From a checkpoint of a small image-text matching model.
Model: 5.24M parameters, 64-pixel images, encoder arch vit, encoder norm layernorm, encoder moe soft, encoder num experts 4, encoder patch size [4, 4], fusion encoder width 128, fusion encoder layers 12, fusion encoder activation squared_relu, fusion encoder moe soft.
Training: muon at rate 0.0063, 4400 steps.
Rows from block 9 of the image encoder of a small image-text matching model, named by matrix and row number. Rows with one number within an expert belong to one neuron, the router's apart. Each number is 500 + 50 x the weight over its row's rms, rounded and kept within 0 to 999. All counts start at 0. Numbers have three digits each.
Before each expert's rows are labels from the 100 images, of 14976, where the router gives the expert most weight on average: "responds to" is what is common among them. Only what is clearly more common there than usual is listed. The data: patchworks of several textures.
# router: slot weights (encoder.blocks.9.mlp.router.weight, 8x128, trained with AdamW), inputs 64-127
# up: expert up (encoder.blocks.9.mlp.up, 4x128x128), inputs 64-127
# down: expert down (encoder.blocks.9.mlp.down, 4x128x128, transposed), outputs 64-127

# expert 2
responds to: patches: two; green
router.4:492552475495509465484445474484489464488411536556578516557531459437516543483520548457484439432441571552481569465546537548480485458515537429411447496504481602550548613560551552474582506447477488
router.5:494547500444511508507427502478488418586440480567576549492473424465542509372513514448431474551531603600532510426535517482500505522529531423424488574412493505546521598551517554556548508461418450
up.0:503556424554449539511547473545456531541514451488580494513478518548425423477551427493461405527495466591531467494442497514490465539528479437558471592547453426435453631540592568550489355471521577
down.0:439575558520539530467441541467564454451517479451390501512531449397490517517449503544452481493489512394409515518510493514590490482519555490522548465492442458446468499518513455426514525479495513
up.1:436517530505491537475482525560566521541515513513588518484467541498430448444605505495482493499538470527498509530555520529533476503457482505505445502579475425473396487532429529514484528534492562
down.1:528534609465489438485536478488504515458472491492520493553457458511479541495429459373469481469558558515500465496496448444493386490483595514463426507546447510473535457514557508504602563476480549
up.2:605559478432542537443470422461492565492542439460634525464492435485543425524396422543526416476467380442459574437493473450487508542550543528488545476514494547532477500424428501528562479471458525
down.2:464453556465415512557440588517481458476444439463398468518512534616397576484567448435428525526574559552476459586507505455532522514509498559514434475530439466503484549541533555454510404548526502
up.3:515542457512476578464550433591446467472550439413543535394500436517423479492431509505487526428513502515604434571487508507466536534505501586559449434487483471575419627569488579520413508533527562
down.3:476497502537549490432444454461525514542512546510496473511444554590591451496490581610564485571570495559529518356491479481542449478504547490451531459521483501473474362581550406440420449430439484
up.4:432479458471562474557532522432524530529422558533596423424514508576506471471503539566484549493511437457517515442584520422488470466402582559534507513527539512483446527484479551464425542481495466
down.4:563449538472433557468490512523538469473550439517547487522519556578502490553492488429542555462517506544522514573493513473472513530551545611583506516466464471498493451510523503454567424493540508
up.5:540370554591519547445464454492472471464485488625442473546577544419536514593492439499515585501490549405598530526544519457568517438483576415499504477484550521458515479429494441525369494433558424
down.5:536559505502531524524581427465508442528568519441549537518520419517534521392518427558510440548502397591490553510456525601479621513500414446486477480490453499558507480488526587447589463554482497
up.6:358435466491490556568465450447494549553472535419613508469562481489460518551420533466507422507486433507521457492533541524470489637577557432431489588547459451459445473468446470548560509508600533
down.6:560490561529471492432562449537504435455479481482514455524524528492431541541430471459527539471468498536456487513485440643541434536485467496567485428489540475489502572483461536613636415554488593
up.7:493529469492397584457499554455547591575472554472523498442551464552422615435588553487424577467441552493446431501404469543523547518515513466605532534494499440402525533512451414440534438520559591
down.7:582373505495522448473589458419529413483506526600400584557543449413478406506524501447537529459550539481465531563557467461459479451535508522471434481481488470573571436517513522556424609471437465
up.8:504508493528419509455479511502466540621441580448487614432414471513593499474529464516543461514391538462520393545461524536441548519438452435466526489432529517438542371513455474582459548397543416
down.8:615419451457496503569490460465548467452518540463516482598492487553420499524448526488454590457484485492635520399581447493484482445521566589481490503501450521567493610482520552493392517530534484
up.9:539524510401484502492624493507487418443566465545482446555475482557539446485486483491526485581470430497577535467475484454517491492520392569500507443515552504448436427468463384598558490510500496
down.9:480411525502451505482490439474549431616510468515519600492451445606583526478562541428496497456548449542504484491557451515469491518483471426491454610482507541537535541547452521382617440544582525
up.10:400509469518486530458582448493491549544502491464487513510476444516477528399505438532564559407505520602517537531514453449527494549594477452581452436552526523546428510622471478524597506534544514
down.10:492430520526562511604534602484491506533466563440599513516493536499518588522347530526476484592532485536496415447465499523538430497411532454459531573516470455533503489491521417500518513552511615
up.11:470506527480515544593441508538578469520454508509536530609497425539555482431624468540485624479505533451499546484511483581512511462506622454473426438508446494447506485432504572544432495606511572
down.11:469467434656540486469487487529471488453484634455502525555528479523488491458456520510481457449452403518400483572530501518508392486495431477551373560472447521531549505557443435519519611626533497
up.12:507508491480504439558575539564447572556448541445560550522606482499428517452464507418572438493425523532508477449511520448556475485490463433447472447579439524528508463518513582506475527581486496
down.12:539399488553463538483425496423533452590462514557480460492454582475497480491487522489502433562490462595521561510442568590424545480509509498543509512497527558510530433512460437461478555458570549
up.13:549538476548539415536504475507644513495481498474501452479466508510453492540410413458582552495568517496444460404501491536520511492593528436443454432437547458441426447608468457515607475545498480
down.13:490555553556519579520485445502497504550496537483482425528492487433508491490470531602401520499465530524503468477506388511496482479412451417552492565563498546523580477447457469576530567446495505

# expert 1
responds to: patches: two; green
router.2:472484476483498411518435502493450479526443498560618523506511449480497593428528556544571487477431531557534487432488554519493476580592593416481477548542503500515482636511522533564582523508474475
router.3:449516497498477419499367465535486485559473520579604509503511513490542511526499575550568457538420551535499535494547529529443518585531547439420505503509517516487507667465543483501572526436515463
up.0:396518513475439512575453529453487571476554566541516486476482532588587528455393434459579579582437461484497375468578483422456448525489491440467493541527447488523462562532452467511425542475545492
down.0:625493533526503431633557526469513456524501569521467435445455540509448466474447511486457382530561511489500519478443446505550521541501527491534531467464492512514552464452469529409515507478476450
up.1:467401471523444502505517572458551437483455508534592550600523510478482506456439479516532486577444529435555514485483552491450411506431538462466583529467634581521516480468532421466480524482484506
down.1:532524472518582531453530499473493505616585517433470538466498470548454461516474494496415571404520460469452555514621487550493540493540525466582468469471459426505573565506497494466632472525553399
up.2:533561443432560427523476598531486498515559448596524442498529474484504600531614515525473472561489379494487576419479506450477484468489549441399468553566520496519444460559522628551493441432543527
down.2:375485657520487527614463428488537499479458478505523430542474452451494553496405540552569435460457515496429437517520521534473488521427553526529606594550572501593563494447537397537530572522398497
up.3:580564471587522440466497420389466473505485450468526469495503498485551448568540433533532446448559477554435624488566493514540540491576436544496442523490467535538536520545474432523575513377496409
down.3:493420473469437545495575556631537561465468524519407483526510531479479559480493523466405461522424515470495350529396423502497485529501599471375539488478574512547522468444515499483452516551523548
up.4:457417516558491477457415455457507596590394499488539456517476487531494489442550439476473497420526484485443503533439542485512459516603553492507481542503469497459579561498562569513467443509552555
down.4:452536479538502375548521545548525435461568537462485506423490532466465437617484571507444507439511515523559476519503434429532495550347425571516453475550526532577542487488473419455455541486465411
up.5:528527377537439475464519471531513509504572517523468485449529523497508505537430546583500565542442487554460415542443520528462440558420556469481573445419580515511514502433456446524445570360498489
down.5:525462502409552480526481546498527607447514538506519552468454412524403461480523474459512483494534440471505585486500480553433610478594452497533446473493458513487473467379455498543590457499579496
up.6:446421470526393432556450518483513482585463520530491456510553632470570474509527482480474629454478531554582492534506526480647465523447505477492575531441549515451400538510435500537473556482411486
down.6:478454474566558578487488515506423494440533460500591546602547553391463499519453516445619497491506357493500564498525466515451449490511483529444532479581476592550446504494538490540532553584526599
up.7:442585510506477510456522548509553513487424593544572460571530562558474457467502551516557566497512589559487556416504464383494444511484539524545433504511487448523400406529487537502498491501510483
down.7:495526557448530492477529447520482478445494521477447389510480527523486556507489469499476540558495561548419407634556474515495459552457590444579503499520507470503577550533464422435596574520461543
up.8:503469488506557460515447529533469477560448493489507460495495505490498549465473476562590426535576506524449529411481496506483623582524499420577538530516461536479403571485513508481551443443463533
down.8:376502532496450609408514519600490558444442502541406471510565496469492519444565545560464526450481436516508587558497473529500420418576546480426476474528509520539510525510558439519473519579594476
up.9:485535511506485458463444445463562555526487431525559476517485543566533554580438552524508515447436480553518387515565494479524498582464637403529516491471438523460470476330566537567545535572576491
down.9:575550537614541540440578476499421449541462523521502464512529509465382450496410491534468379595476533445414486425490489400557466452563520493541495516589503557514543462536500483437489421449522527
up.10:553516503525438556479464528529568494626516480487400563391544451492430511500473498641541442466472570455524504431516463453464541488537466488549404397499503588435560458523443445456512498464473429
down.10:561554427584430508440476502493551519503430492540521453589500544432517520485487472435487506531403444560572555535526547432407513403471571439540621517492451446482548520537612508498544458430535559
up.11:561476408506455412501456514463584460446498427439480527485446468483534431510452569498488436583463566558558489488513490477561535540416513548460557571542530523474478599473543532374529427550509595
down.11:539430562456512497535482490492485451511516608534511499547512570537416375541430480504591625474524503515355486480526504382471503505553521522465466355491509454553429513413470532496490518547453539
up.12:505560554477472492499516493523548454550588540567449489516472491512470572445517528533476461451477507478463579530556625436524604534421606468432478556436479488491413465496573506500465471561453495
down.12:404465577513574540442449484519451556466506402511490515549494492515469483546575484504462519454494595508496495626429482592532440554452484579498547451565507513568518558536441483581388542473476465
up.13:459542466462404498541520520489560546408507525430525338452639496491482530521408553478462498490502488446516462545542532467465523581484621446467453511570507565502513538455451519495489383493468550
down.13:479469508577491420534512474426557469487554481462490515519457450487498468501438491472555608591396541545538558505543495544588442522569545552555535529487576423553412497502482446443504472502526495

# expert 0
responds to: green; patches: five; black; teal
router.0:585480523495508444552418526447521544528442441491588537450519480485432503571471527544605447452404557428448457461496550478482546544595498493391440480508478603531546574580495517525510512439457623
router.1:584503586516512452563445470548503622522520438415559518410473502509422471614420510549532487454385473412446514487501517546490571520560485601491569426504493580467549549493475486489471461436484604
up.0:467571401656538479468599485570496508516490495522450450525459532521566508558574457519617492487506500533446479462522479474489519524469531487496487540482484403506529506518487676547499525510534531
down.0:483499516492537485543499503503445396487482549452538466656495468588511576533533521425482551370499554537530471444529393323520531518539430515554572466553520469557483482518470427475502464449576420
up.1:470419540492590478486451483551531512533521524512557448466519472517474591525507547503547347464449479538517499462490487528504475585412539461477539602527506523485458463505533583430539539526484516
down.1:453534538513450543478409476464492524434439545480437578475459483482478376376560518495561505449511551522493488568575543442428620484524493508502410509456551382495504541432487428457561420462486553
up.2:458527503545473519537432460527540434518510480576431443497580493516483515494588448469491458568453348483580484508597522433527474551485565544553487430569462485555496526422466569455506537525471519
down.2:499513502465524486466473495532521614453485487495495586505535524384498520481414491539525508485503544492509499492563451437505576538587558375542508439469521560452448463527481443498609402452566538
up.3:471448385518479526547469517543523470563432529488519482559548526553564574579615431496550479488519597531470516550437505447489482514472550404423547535489511608502457498459584532412538482409512492
down.3:458387503544540403571450459507457432428525451470558434396490457433515515508465562521497469483496481599477554471542636499511436559468527556597543591494397455519498509546460451503535515513538527
up.4:422532468536477409473553463500508545499493483546435483545488562518536470517607501458463543458375576484409588497557572451495420533518434434471457471487571510413479559473494476485496458444454544
down.4:508475479469569538477479458504466482425589468497490381450483530534525457530485530491520588438577517515573393513523514404529496529496520499513465527485419470461484403499541485465574410434436483
up.5:525485444525441512519487594509584525406554550448513431515629507523502536494422521465472487548529529499456492621635433499506486505485514567546503503539517506483454443496440561579579518577563492
down.5:553436559529462500476539466499492574629457533470470435461498567469507559436515462578487446579467570527502561365416492578532538444534533438430507512462551486427531516544503514397411419451541585
up.6:426512436534459545497400510534471521530525490515584573583495484470514621462558456426448402528621540568550456482528495458481480507443493479511482476585520374445547479404531528544566502461499465
down.6:523541468408570401533530440596488463465509468478424449412610598507456459526452502487405471477453470548443455602546565515576540501548485522558535527532525544476546444493422481471551501447504513
up.7:550539532539475524570470530432578526557587503510553459479623420416516560495520469480485454505439550481581524498442529500496554502590492537435520427429518498443474464475550519511478507447544487
down.7:519360411523523539473470475491509465380441579592537515458488477582466465521494503538499577520470465473563481522436540545568481485452502528507547514552456603469512395541506451410510528505452453
up.8:445429530551444491574512548506443467494445521526514437455551534585506468523576583390548446479554496453578488435520535444501490547453449471535557413398539567381480586520488529475561455509585513
down.8:498458427479550521505411589490537513474532551499474472578489456549563509451440520574576519468466523523587551523399544550526450551453500441550492509583469432574427482505535468576550443488429425
up.9:420499497565531507453517530462462419507521565456466524547544504491416570562584614538626458531466476431495425441584525490504487499435454552489513413479443492500428437535529544496452468530548452
down.9:536432484534556514640517439587514539486524490434589490410455492487457440412403480496517546515487475546480480545576520517538579430482515529439588539501399446490464586526505534463563503472481597
up.10:568457456536497489498498467417550433460437546448570432510474506484565528454557564485421465574506474558519413368496496499424501524488577520551512454471498523458484472469517477511556547575495557
down.10:497433526463452528570586555574511454537557512582479571472480533484396522574515496548506473456371452517560440596481520494515469450464525439513503536508552525511543459473419482515539439495435545
up.11:539520520446385541549454537506517488474489449454500487531508500550479453483335421557469478535475481485499473491423430515575490616522526455419527525615545510426523495479492479456573538556464641
down.11:503447505441502500466516539453511565468575550520427450476487457483546514516550592518452448461508559527500447501528503535470498473472475488512511415415441658516531533534417549453381517469454489
up.12:471504454606490502541572519444477386580541530492475469599515476452556528478574487533542399538448567459524560496491567562445404504456445549550402545518540482560479485493572508525462429459521468
down.12:504568529461512446480449570599435529462487545495422495502487539490536455550532497486479550412520503463537545574506417401508469545476507456574505427487569558534505537333390588510501536457518540
up.13:445510591442485560520476596490488425529543526472471536504612584452387369473527529503476442419436520496521543448494534421504503518546538520467453500570519488434401596433488477496512485502573465
down.13:461377467474420573504503435484530455487498519485540511525419490512517540503509519476474468529606434529363467584448471507385518540459540495558561486483560530458513466417491626537549453484479524